config = dict(
    arch='vit',
    model='image embedding model',
    dataset='simulated fluorescence microscopy of cells',
    train_examples=97500,
    image_size=64,
    crop_scale_min=1,
    horizontal_flip=True,
    translate=0.06,
    cutout=0.25,
    targets=['look'],
    num_classes=8,
    embedding_dim=192,
    norm='layernorm',
    norm_position='res_post',
    hidden_act='gelu',
    head_dim=16,
    fused_qkv=False,
    bias='all',
    qk_norm=False,
    parallel_block=False,
    moe='expert_choice',
    drop_path=0.05,
    kv_group_size=2,
    num_experts=16,
    moe_every=1,
    expert_mlp_ratio=0.25,
    experts_per_token=1,
    shared_expert=False,
    patch_size=[8, 8],
    conv_stem=False,
    layers=8,
    width=384,
    positions='learned',
    pooling='class_token',
    am_softmax_margin=0.3,
    am_softmax_scale=30,
    optimizer='soap',
    beta2=0.95,
    learning_rate=0.0019,
    beta1=0.95,
    shampoo_beta=0.95,
    eps=1e-08,
    precondition_frequency=20,
    max_precond_dim=1024,
    one_sided=False,
    adamw_lr_other_params=0.0014,
    max_grad_norm=3.0,
    ema_decay=0.999,
    max_steps=12500,
    batch_size=256,
    epochs=32.8,
    lr_schedule='cosine',
    final_lr_fraction=0.1,
    warmup_steps=370,
    weight_decay=0.1,
    adamw_weight_decay_other_params=0,
)
Rows from block 3 of a small image embedding model, named by matrix and row number. Rows with one number within an expert belong to one neuron, the router's apart. Each number is 500 + 50 x the weight over its row's rms, rounded and kept within 0 to 999. All counts start at 0. Numbers have three digits each. After the name is the row's rms in percent of the matrix's.
After each expert's rows are labels from the 100 images, of 14848, where the router gives the expert most weight on average: "strongest on" is what is common among them. Only what is clearly more common there than usual is listed. The data: simulated fluorescence microscopy of cells. In brackets: how many of the 100.
# router: router (model.blocks.3.mlp.router.weight, 16x384, trained with AdamW), inputs 0-127
# up: expert up (model.blocks.3.mlp.up, 16x96x384), inputs 0-127
# down: expert down (model.blocks.3.mlp.down, 16x384x96, transposed), outputs 0-127

# expert 10
router.10 102:567566425470488521609571495572430601508502490431484506580494502516420545464497447517482588470542554513493457568534518425488491471510491461516429445537597506526478578512435488545523504531556465464552415581487531475457539546462483608460488533533500533425509537442514524529450529536460535535577386503585564526470474566582502482475509491496464432437500469481503436503410531490443425471477
up.0 114:503550519616432500426483537474452552566456481470522532474471457495474630442489406521509502396624475402488519520549459535526513425438560470538461413441490535521485577525560497507456473494557596512505442530529554513493552494482499608433435506528485552463562474419483460507495586527476444537413538488567520463448452543454420565554483503484517568404474455488475581488407477488521474510472
down.0 105:527500478502542394513534457555512399523532535516484435482455499488446510399389449528395499511465532462441435614395444496497449523532481445521451531430595502564508447569536414614521528529442514603500507522533474469530510530550504464459489362547551569501513515506452512507586529559474530443515494537572487444354523511469435505445477496503459450506400535531471584444516448541456552506525
up.1 094:488499375547561488462413525402477494549493498461505445538514514548590534433417509526451492477508569537553514494487455516590460462616553484495540487492569559432530527476539515426498525587436448463465430437537394471549539490528449411429476582561396551411496458530396544476548581443568529536543510549519454412525586418467527567507617435542531529449419550549492500455497448493497476553447
down.1 091:483399474544461519497506501517505569444465547501466541469502470474529479561481499545514537547448557519467483497459515550473536368494559475465428476490519594474529422504450436555556506505537388495512522613537480485521478422644539517455472464530475468596524557499567520465473451479518533479504458578537590498441563525557571565485401444480469529529460480495544606510493521428513465541441
up.2 098:643571472482507533563485469452594488558506501514577470584573555487493560439596519474470557505412516506501586462479551543504502425539499493470482470503418328469514472490551523507555489483582441502602544507555456462456460474503442542556429521500447404551526397589495420522488522419541498420503506555481509474396433509501515562499491570458466492415480378479514536464516543446531472487576
down.2 110:532511508497423530485615456541599565478592549460540438495521510588437449533497559409498512430469487536583460445508439517487512473542570530555438552524490468600468505409459515447439417533509457502455502402429502478577435503560484530520414579544604492396546560460499516475478413497457490441544553516531543510480554466397482505546527544575445511491495567517474592517437488552508531530533
strongest on: magenta stain (100); crowded (98); cells: ten or more (98); membrane rim (32)

# expert 13
router.13 099:511476441478554573616539359523405584508509415534466551580492523371518474481484542540568504516450558454483575456586429515540455506480494449461562445451529529463459488557487592457467497485549602414504525503489574481503557543536553481501478529574493533520517550465426415566467418532497443420527525564488510471541540449542502407513428404534486466432533552423646502591417562508420596511561
up.0 110:447436540465539488529503460514464403520547547523458561499383462526486536544466547470559485550416447515413534503485500547557538447486498481427480460512460471493505466419474558451447465494550601542519454499467454457571442479442436526445503527514529432392596416460478516531537608452455587428521533472473420493480520473540505553426507532503422494481487523363512425517440458449523451579477
down.0 107:523461444463561546429492504447510508464494508537506561470497475548517461609494550456568515471513427576437488478517393547494459520511495490569480378470469536555404504470407488502556477561494521558491381432548510490560515446468518480462558475479357492532602547433496405490547475499482508490529579552544424589457604514511469474532445481501423502566457464491532494421441527532534452424514
up.1 113:477548535432515540503446480462575534519562518577486477534372498421588478617495451508497434523528613497440513476571522467515515544387464544471564502567499533478518582530474538469502457534564455471455411373488507448448481481525484480513470489518586471614456536362468594494423501538453432547498477409551498522564518414568515516473428453469493531443478541557616528542452430425489566456468
down.1 109:493482475535515486507492478571453427430570494468473398515544464530495532524564536519566540471507475507498484450540579501483509500611563485524531441524502496451522448475500405481513405553456463481499479478540498609435546534474473579519476462591506538446455484522502600425499484442491548582512530378539447528476431434422508474436521408421521472552498442535483533406551500430480429495483
up.2 105:407518496462526435485506465443621481461471469480525472577464485436488481531531531635580453609521525521439451557566430525536500547493459454597539453413384548505500480495489487515582485398523556538494506547504482519545463521521427476460536598514446486438604479550472436496522575518456513495471571596451455548478501432514403492497495467528516541449440545460501479463613558540485499473501
down.2 103:492443522502477406423531420428517447540508386542479578496493553363548498496475404529460518503501475550457558541390510473437506542533526428449491393422547466479482423521463474512550508529415484508500471458496503521575507562474448491470504509573401547430560426478513496512443399468490524476504545493507432550552506484561436508483512531466504506545512495530456459505565449450496514613520
strongest on: dim (78); crowded (70); cells: ten or more (70); long thin cells (62)

# expert 6
router.6 106:509506452574441480527545506343489444519553601516562579569530497478564486484523461514519475446394598528554526543415491416591551467466508594483563472498532462485465399482512474411524497485572524530536446439620427452491556567508376502449497530560563554486445499486462491527525618499454457418486503430556491460532475576516509529492497499517504509656478582518481547550545458468602502521540
up.0 095:395572498437449486482493483458490522461484605551518494517489445411562553481538621548441567361537568477508492597514519583481578461441508687610529498423460530501476471448545434399485501472508422382515577546528525582492469486447512484523466500478532469456497519427475546557438469568482402598513506502465613444418422546535589499419512513536531600498504507411542606469553468453558542493470
down.0 099:497497405464448462501502474546454456482456457597567470418477482542507531447534517490516477464528526485411493464530500524471577506439536535544497579465564600433441505581453453413490407513514482476458456433536530481545561485529456580409562499395530544527525473460547455437562508520474511482533547449532530514539452394531506572607461516455497443586479452440563514535577463496469462440524
up.1 104:397488337492491497531492476473491511384477529413528506514499504561473484503570473491487507529562469513586437379463531432500472572525519586502483459455516553509538493546441570559437476448555462546487587505584462474477552493491584482502478573493530436432518447485554488467506557481474455472527426490553450637392513500501538448530474448499580431503569457574503564495417530453481505549467
down.1 106:510469507492518456507538569440535570441522538506544454465539539509474534386473565537477500567516464464492495432418553551529494452451511443536497446450527433460510557430389421477578600461428518466440521469459500455441524537476460508436501481485517455421432517539504475526534597505544511499448549473552525494508489499429567499510487539481469450545465535514496538481419522425545548578467
up.2 094:468479533499517496563527343517468564456508479526516542517472433485609459472455433417507453565437489616550494419523485438529427465479567505443449506494470564539563581465483484576528458558479480636556554451430539535487527661521584451417526605571444581469487581557453572449455487523498464538413566524572505511457538451528466446521489440457463627468577527469576512496560508459557521520554
down.2 098:539608442453473511500450437574534475553584533450587509484550485476564465556502509564438436543535569469587496447529492573539489453538487510490466496502497516455585502454423450519527491548444587601466507490526452440472508475553532509587513482375548525516467405449504456605463524427439539549558517553409497542467515421552454521538532528513514432512495411542501461589566507375513578529530
strongest on: yellow stain (100); dim (100); cells: ten or more (53); fragmented nuclei (40)

# expert 4
router.4 105:455452457478497568466513416620504454404584473485492432506608394595467483545606534527498393629566498359542484573468522531491506569531508445429448510544494496497496481507434468466466527506520477446527550350470548577427534482487540540454499533544401489417488420456609534505500541519593486520507404552495532415467454493510488527519573460488528537482571480486482454557602549500510553469576
up.0 098:638603583513543508464456499465503456545468506485594586537547519591499429478452495406510454410525495534512441413440518579426582478482508567599433522424481535541462478426603519428473442506504487509519457569440536494560470509425524509566496505478482510496549444489490556511497424549570493451474554456479480473574520503545610545490503474597456554555539530560544492538519538581453485455491
down.0 105:427502500577457520545486398483456476478467556577467509491431569563551485520470568524480373475520459459462569404476473521465494466513571548483534545571581508583508517499550498476484528472482533414534492562549494545543524577424522534552466528520464521527507474494595490499452459563482496511499482456524485550456490510499541471501468523532522488522534465500594440493411506567511522471461
up.1 092:432501474502538519464562574581451504435502466435405436535592488547577477493612526557500537418536501480460534575524551547572445477561502499538514532455496505559520534430583445512468447510505496431506454524392533500459459483533537544535434505546495476436444545497475580426601495510506463536489556486547464518491585519574540473475493512575457443526547472476515598570544489548578532458501
down.1 094:416475479488451501442480452571483648481530477490509482514495490491456510592476494498498452492415502451576474584594501534527436521523490568548515574552560500534497591592417493547580565483498440428507529472505520535600465418559413472556343487493530472425542432548540507514491479385539611559496540539433444476524522516490550431569536461475436477542531426452440475507483514520474541482578
up.2 101:510463541485491540557468526507488535574620478541493506436579558517456475549475450462514477480468384510495558566580570554494473609578565486412507558468498411438515412485464408482577464463496502512416458451578483507474569545501539414559382450386458481435460578531388468564504614556489491477525384526538553461456499528518568507440444470505551579515476556424526465442491489470506480485483
down.2 105:524471526440506485536465452450498458419579491435473553489413556528411495406496438460503495407529524549491496504418430536383510502474547592523417518471377414558525470512613498448447566413534465533534504476509522414499525453456395469477527602566474535532508558477445452614502500495499444460480484503508576483507525502450497515444504504393428469432573498466443475577608520561559582508507
strongest on: dim (99); cyan stain (88); crowded (76); cells: ten or more (76)

# expert 2
router.2 102:472395461491477482558500463484440436473448474439479465482492547521508480551551429567521457528568410500477544464528597417408422504484474505550515472515484582553470441476530560460484586533424520474487484518476490598605508588477533507463484516466472402543476406508465509500422510527460499495505501591500430553496494479492485407474542501446594530486493489525452509578519414494527475480439
up.0 110:571508516501553486593465454534518511508550485516491540541524431483542503453535420451494394438429570480540466419526522507485472523503459388503523406477535502495448595494436453448465524572450516530447572533478508525517561638503529495453469395592606438555494425569412578441483632559522493484502525527493444536491416555529480544354414525440481496590587601502509481576577511447526564453536
down.0 100:517433417519546506470348534447471512404467446528478513527503409526460451464560559483483361509561540475422526599406481464478431498521513600515586394487551533558493507461632515479534513500456552484505533453492503551487596519458543548536489519511511550502396522515421563524438502456571456574503519481539438475460485562433525531473502505529478514347579439349526449517480481464524533481468
up.1 114:581557483447476425465468435462433480498471461451546465559509488447510487504500457579495524405544456493455517477565486533455400533501491495525463530464480531531516472505509502505542457584482520549544519432586443591455488551522554476526509506650544495563491448453462410572540500502488525547496520457399422493521524563565551518530555448467520501424496457498415489580500388496509535522426
down.1 111:522551415487503502561567548477543570448497501473491550547467555463450423546547420491581427556546381555509495509472611505544524560479493514459531540444540579558429433544523507533444508514495465429411462506533447517460543485424448426484422531564497442471495560513526510563465535430533604480481464499598578448467474443521557478501506479460531561470485544600504411473570521508521564496575
up.2 104:535485451492427462411588576492449519482511482500523537466482592551417526431532468518497549480518501392552436449532489528453532504481587492536489540496421523574503500447576456534451516491599574505537442551559548594538484526584478557435534475478500401487385519500526529453457420528533542459499483465457465486485484483517526484636482438539565426495457463489501414387600502567486546471499
down.2 100:496516530459493486484427501552606509584567491474498528546435431531521473494460537501423551444564503483551458504426422489521524463437458502494519416430494448552424475504543505586403462439552446575461496564553528501676530448525638472423484485541558536577464380489423463410542518547513526461511475473600553428479524530507494483536531546435443485551451543591518543488443591514622419523585
strongest on: crowded (81); cells: ten or more (81); cyan stain (59); bright spots (47)

# expert 7
router.7 103:425543534586453565461555500441469509517536558530477552499508525543361429491491489460480471572584531524543538474471508489488517503440467539529577520418389495475618589551490580539539499481518496539452490499578432558468410455437446499541567455409527486498462521554476474415559596470566586530476599540505613516570576478438516559489528498438479470594493531479553528529530464599453494512461
up.0 084:495515455450571475416534403442419555556466563425534542518493430578462523444365588501484477561520484501516525505478577499476565498614395516518508543523533520521465576465444455554508528516426501513516604483440535471451528570545402506366495511464444434391547511420395522501479457514481444496466486433441452456488507494487473432552627476497500500501535529524442497430453533527524480551529
down.0 092:524496489529393548498432472588452548471497477484534504480500504523458476547509561579559550482463547553444387545524466483560472482514416451530475523502515473499500434419555489411592451488396479516568467542529426491386428584506468492480588532446472545470544505540564552500506478548413481524456534427537501525509551463483454533543441496540431424495465537504601514431564496535468438483466
up.1 090:454482497545478473474573538495462462519452506482445434493538537463502558447556576480435489564509478479523511515451508406556512463465465494482606484374498491563515520593437454494606496481557447570469428570509550502513559588514506462547437592498579438482459548378437437459583505521469532516467541477483505410525544608458410452538608505513639476513515530542485464525507519482532484572513
down.1 098:516561503363505517564530471484495552520498560466506453466530455471470542548468484475563541489522550540524607539441538574508563452419476442516449547534470478436542436540563547540441437508486489452447403483539574462423441545475448526421515494498460528497507503505509536540423516664476543555496467617545541475565475519546516420548457516569581460446453486468564479510536588522536513491547
up.2 111:554526509525467590589474508498459472560425459504545622569392488559439346567477555597537507504436471472518513563515457508438380518661561399494472495600490522446535490507512466501599437530494511508495461530486409504497512507482426491630497456457496595544426443518547456540520447509429487533487433507441590503591548466549570488455584595455488501507490550538486477400479361412511505526511
down.2 110:530501456460419437543467474547555492492612432622524558470556509522516424475502470473572609468548591487455581518507483501478472491572580538543589395554480545437558526507495466524436444551434521520490551447444520511510483487456637484532502497579451478531483400513516470511482496491493469516544408606519493454598469491497484471375490548502558539521445458451406491533419502448486452488515
strongest on: dim (100); crowded (85); cells: ten or more (85); membrane rim (67)

# expert 3
router.3 119:450485502438461469439530485484524588412457492583513536418530436528513479494463539471578460594485441491498410571453458419440573481540433447588531609496436435486497489508444550442498471493464489559493491463598545501456552496487500491436571599465422490513459468471509484523501465442485408517462519527480472578535455443547468530469564526659578496615525572580508457403527434503623537408583
up.0 097:574424548565484493517387514433456407549528450578517580423430450504547438523517540558610456581486545421458395468436462486456483559544545509455490520564504535537500520538513546581490520417588487432517542588391517429661531519496385497492523569498475450429469454473464475520403444414488417495529522494497616493475485481546549444417535539431422541484483450483505543528465453522593431550580
down.0 095:419480487512556592524591595511501542520639532480487578526470429473500428525413541422451593511581489464471482515593577558462562569583550476506464455493502548511433582527527477526562458422461537529519610481587423503518553506519474505443489532420547446486518537438602499476417575504547583452491458575516550408477486423487589497503477434490637504590494545534472584483544497534580490411476
up.1 089:563392487525559477507535543542519497510613418478541488516470431503405600605511540533465515507488542470472412522555414397528550490532501547495501413565445456505460553393456532477481497502497634381470566523504485489507472551420463487460505468544535568450484552430457453575506452409515526517466487483451451549551523471578526500544512462398486504563435471501525507561399472509446480520430
down.1 090:565501501487538546489548518537555474595530465494462494525512533404574565451471438455507392560553481413495462449496507508502557502444531516568501493572531420540518433437533486476432530486530510519463419614554490558501544453546439478430452477394498550462417476508538521452494492553517354496497568413498446557491527613489458440509455538543433435567482516460543464529566621534412537495559
up.2 094:483423529494427576495446509460519521475444516572535464488539468478470553451397497479535510525557480463587530492467512505445368464571532652538495509523535512459543509479493521502432565486477564548398546491447491467433456499518532490498554511489449523600378485539514506542602529479483508442506481549437379541580556568485476461465454505476450539490548521470454423468585498559511406532494
down.2 098:590502495464498507541440498516474511469556563533567475417476488469526523503519435438404504502499511519490534428425461558528590418558549460480607565558637470499519438535495423435466487507394445477426501471485530527446512506401524493463558454531490587401535530487383567486458426474542520477473522502537479502435488448604529524523502461628533495525471567412543562521460597482424489528547
strongest on: few cells (98); cells: one or two (98); dim (95); long thin cells (37)

# expert 1
router.1 099:494448463523509493553403567504513428516460403537465512499482620483495488474446535498521553481548537588501589479433514479527562434540525566464610518472560509465593492548466524559425400535449449480522495516488434516519488524454493431611473497558465532523606418539586509493436567507516553476542529467499438576534434456405577517494436635583520492526527366494513461489437546525471457549457
up.0 095:516518519451478533426593466452482455604390420455499594481446347457557536499521613511592540499468455505510577533512435483528508486437553554491419406412511522549465530601589460468462502472480515501423591428524487463540447537532491552497451559489568488448534431526567535472556519517513453565489540562427565484509476470476540522407585522498542561482480536507541523592549489499483453631478
down.0 098:408469421543487481559488494518484479492483469567454522532448499549475525454514489444488576426535528526568538504601441431458416515540531430453522567584487504536504486405442475470494562501478515467448585487486455499477465413562469446515476498437412554427524539495565445622539544596517499560478520538463486449505481532568513438579467469493418526496522529450507449434461439537418496552514
up.1 116:521519479409421479572384587584431483481554467453553472517431569456508469502501429425523512567466486470401565387492427463390414445515571455440528485517522402499451554462471538527489499569524570523467491511548525421637526470385578562443486565611518428457487627591501508538417503489504585497488461493530422548498441465613570438535473584453506474571558523497493558502461489522479523470476
down.1 109:457484556553441419485453495481474512553535605466526531514426429521499448510422518474514438631410479454471527555378408578509497552410442544458503578518450543536479514549466519468531547440449471473426501503523451505459479341522500564472525485446395450500484488512493549470476530475442574511516480487549527510554511493485382601536443471597517494475533480479447605563533534510505606498530
up.2 105:570569598540527394557495476414416546473545527454553489535381525438560435516451511462477512477486553545536548586526503516592530536503448483469448563397505502515560472520542549471448464514465490473594429538457545482638468544516538515510458460529487537484496526399495496577464523584517487426445513540490521419448542538467549467528523393493478518508523524434491485595365497429428553453461
down.2 103:467505423541567451449550557494598559515472561412510460468489511469515516364501610449526486494453447532529458483429498531388509509481546459592469609551506517482539535547498474552528529528493490462547568581577515543540503453474418497531521476474503479490466485487424507505534550463523561494520446476517609550566478508522488533586323399468508456523524511363541512560490442492421462426467
strongest on: cyan stain (100); crowded (65); cells: ten or more (65); long thin cells (35)

# expert 0
router.0 102:464480542530490457390450487445527418621514524516411587475603590440505544653563516503532542522472447498506467560470534551508447541478669554518385502519443540533513500515534489459543533463518446536472468566346553506502521481495570404508494441491523561447555507489524514498560449535522509526444452468445472441368491574469493467547473482473478433474520440457436550510558506562486429507542
up.0 106:490458470469492487478541526446550532462475421484465526468468514487516565594515436484512547521469475581559432574443460476570588492506546588401483509606530488493483487561501498517625499446499574425497509591481542511567681544435501451499531545530543562529536520487473530585460522410464562435573589422470538522606455496556524487491580522490492530511519570516436517575513605459468514484563
down.0 107:421434501473487469456462465533484522500529534486455507505525525454526463501458577478535554505492528455490475462503527544531526444535474538475540580410601486436530567517524415545456629575452584575464490436512439468458500551528483498534451455509407589542508427493516511388531491449514519457476626432499543576480482487560483440485597530447570460497469570461512598558576401391558445467517
up.1 098:495476524527440424538476567490581493512430400437466467536504587474414541444515607497424507549429555478494413502582488483542510491504568487510407480522555473508509481398568437474452553565501382480567562501402570499512501550465478529519518501526548529458604511566458506598508460538420555476502414471535561505472470435426449513489490567480511496515519545431553543458489492522455527442362
down.1 101:577448473508498529561580458456581552505498510577474425483540411540523463515452420462507453440548568451559457441493449485527498562566451587514511410460503522562542547558512499430533492427495508621477468487525445445525438514457546511543455583504561564542428592511528532515574587469381480534457544545459508515527476561570541450471558511468472633497463546425538514456536553493517623507490
up.2 082:440512480483516576528476485447451537564530474504467562469449640459470536551333513484485499489471581537587496536553501496513469540427422502522534490387516473524450395529514488453536549509530432593515483466473509589450531569632471422503509519568548485517491549503458432528444451499523512448482458493505449590553564427526504470526446449578458606457488479483518534512455533516560519499417
down.2 083:570475470540439556470461503427433474515598521485329569509478412572507514434486535529533562463385542495540510515584503593567518457578557509468413543505544541431685451507517572514507463547551455519526454425450520476507502538508467472503577451565424497539456485497439479456492551582579586447505500446502495534485468517516530481507558536552500466421483416517550448469486413507394548488565
strongest on: crowded (100); cells: ten or more (100); green stain (63); vacuoles (30)

# expert 9
router.9 104:547554507457459491495440435559424482499573469458425542476424383530471508508408471456433488476438461492545430508538413532524536453452548547503510569583523486527485447402524516492476540529559539561569488491468573367557476473471535537437473544479455498555532509561569449576453466502454524488470405434627461437463474469430474530502429513461519562477556466473440449388509535512502481489432
up.0 096:519472514526452519418544476482509521467524551556500509509455418551609508452546491563606552478400463564499490518413490538481541502509452528549492396490418582489485469534528543534499483499498439555437447503498549493518532483434559561432533448516504524454457476492605556451594565541448486541479529475434468533546526556506495519517537442455466549519484541638449431483538535493478530448528
down.0 092:468540560447479466589522555454453486399546484539487470543480509402503472443584513477441463530532540506409428560398503487535523502445555492541677483521454453572476572476445515522429443598477459559541528396506495525451532531506490589488519557446499483529481491548580496441518517490481519457467462513511424421568555538529489457495485547568462466421517486426565483483510517413511501527454
up.1 104:546509425487433511443486415517515545490486424513511359473434502540537486463499444425495529582523524452455480494560501537447418556419495491481460504465578465593552498488479458499480480483465519565540483593544445431530540496457502632511494539545545520470427559542472552527609500404545469429471539519398590454572514372497575520519550546449470527535456513561527417495490585443470491410387
down.1 099:560451443490515450545423465491517497438481525497475574561516548509449511479583476545469605457429467479540513474519564576463547550392517515538443566515551505413341499499540508490508557429461447462481501495454548438568479559537489459581539516512457449437551572455523505447550544532523474432460506567514487505555478481512501491528520570474557418482465461506533514565498527533552388541617
up.2 080:471481447513486500558424467493507481478546516556416526540439527530542498494500540561462562468513493519460507517459484583495467484452476511540441485453480544548461535473528454517531512536460436435478488556454567569367443526415562513571524526535482514445483406495540505446482535503512459552535515517555562501534423509509561487467538483451474447452436531492524631475473514539495551555470
down.2 084:497519411499557497462483480508531537511453488559516497495467510509580576417528630563464520518572515532512549422479537525440457408502467462558516545524574494512491443489544521635504473435590502419545466513519504534492537533493609522478559494521444477491452482631492645437439450531582449402448436479523491511473551510585456492456495533487529463493497499447435484558423454538527496399489
strongest on: red stain (99); crowded (98); cells: ten or more (98); fragmented nuclei (47)

# expert 11
router.11 113:475546560518541477429403567498490501433471586413501485482529526463530549414474510417577444482535459551393495485449500524477496448501501466510435506580523427458496518505502470518611468587453496469478458510524459435552410518592471467454394496519546494504552573461443482478503555436476544439509545425460490499533529446515519540476554475521491482514542552456504526477467444488518553484435
up.0 099:504436574503435636414492531508486535492480480537515467425524535447524559524493590378574406557471480509492599489531557516555424535537597548448470433565457447520529587568561482573466506431524473554464573487455463503505527481566476422431447492456507514488472538475552512601506502508466438451512482578507551542492541541510552516477450413467461479516451568379487460624508529464450446508462
down.0 106:504553482531484463569535563565586572576544532513456588525525430491525459435565434524446488512565545535458516548506471633594415607517503431503593515487424555486468485541490484539512530366500498420520516468582531512533491574413448468471472487456408545545515476515445447561526480418515511481418504582625487507548523414558441509494569492621625532453545479474508472532537497561521500466600
up.1 113:522514581457551521502462549522551505555478506441490484496488635561450472509486487466516494481482564459436516504511460557593447468380486477511530608454455498481504565447483469491485498502500578481430464503542393489514501470437403445558492505514569593554497398527494525450567525519429402473516454512479431525532582439514589516474429385562587568481538464485500499527471489512520505474520
down.1 111:548559589465507548472481450499564508582527467524485527484584540524516444518472484488526463526533531494441483477484514475544518541544500557444533530511557476524542561485535572563497642487483470505568486520537501412465609471496455488526498480430488514418428509562532527585500544556522486572476475485556481406592455432497546550551548536495545538480459484581507420488620420494524536522453
up.2 107:457469432436459450498501572501483439531536533510454456510485445403576474506551570530527463544463450521521524450463466497452451448461488500498548483455462444581551429524503546466498513603538591515459428457505576580498547488415448511443574551468538562397521418491452451575529495492441523517529528534466465479447498497522396531517602490427578507510483437522494494519534430433453431599511
down.2 105:467399554476610504514583523551504504434505531433475474454488443511492473507521443540490512468476437515597465563483503437514486462509466423475407507473467589504542508456464450489577506566580488518534553539585537499486529477576587450586453504469502397582498511573496492482425533536494548516535520515474542438511456458443468533544556537517512551542557546424652436589446489540586463555526
strongest on: yellow stain (98); crowded (98); cells: ten or more (98); membrane rim (58)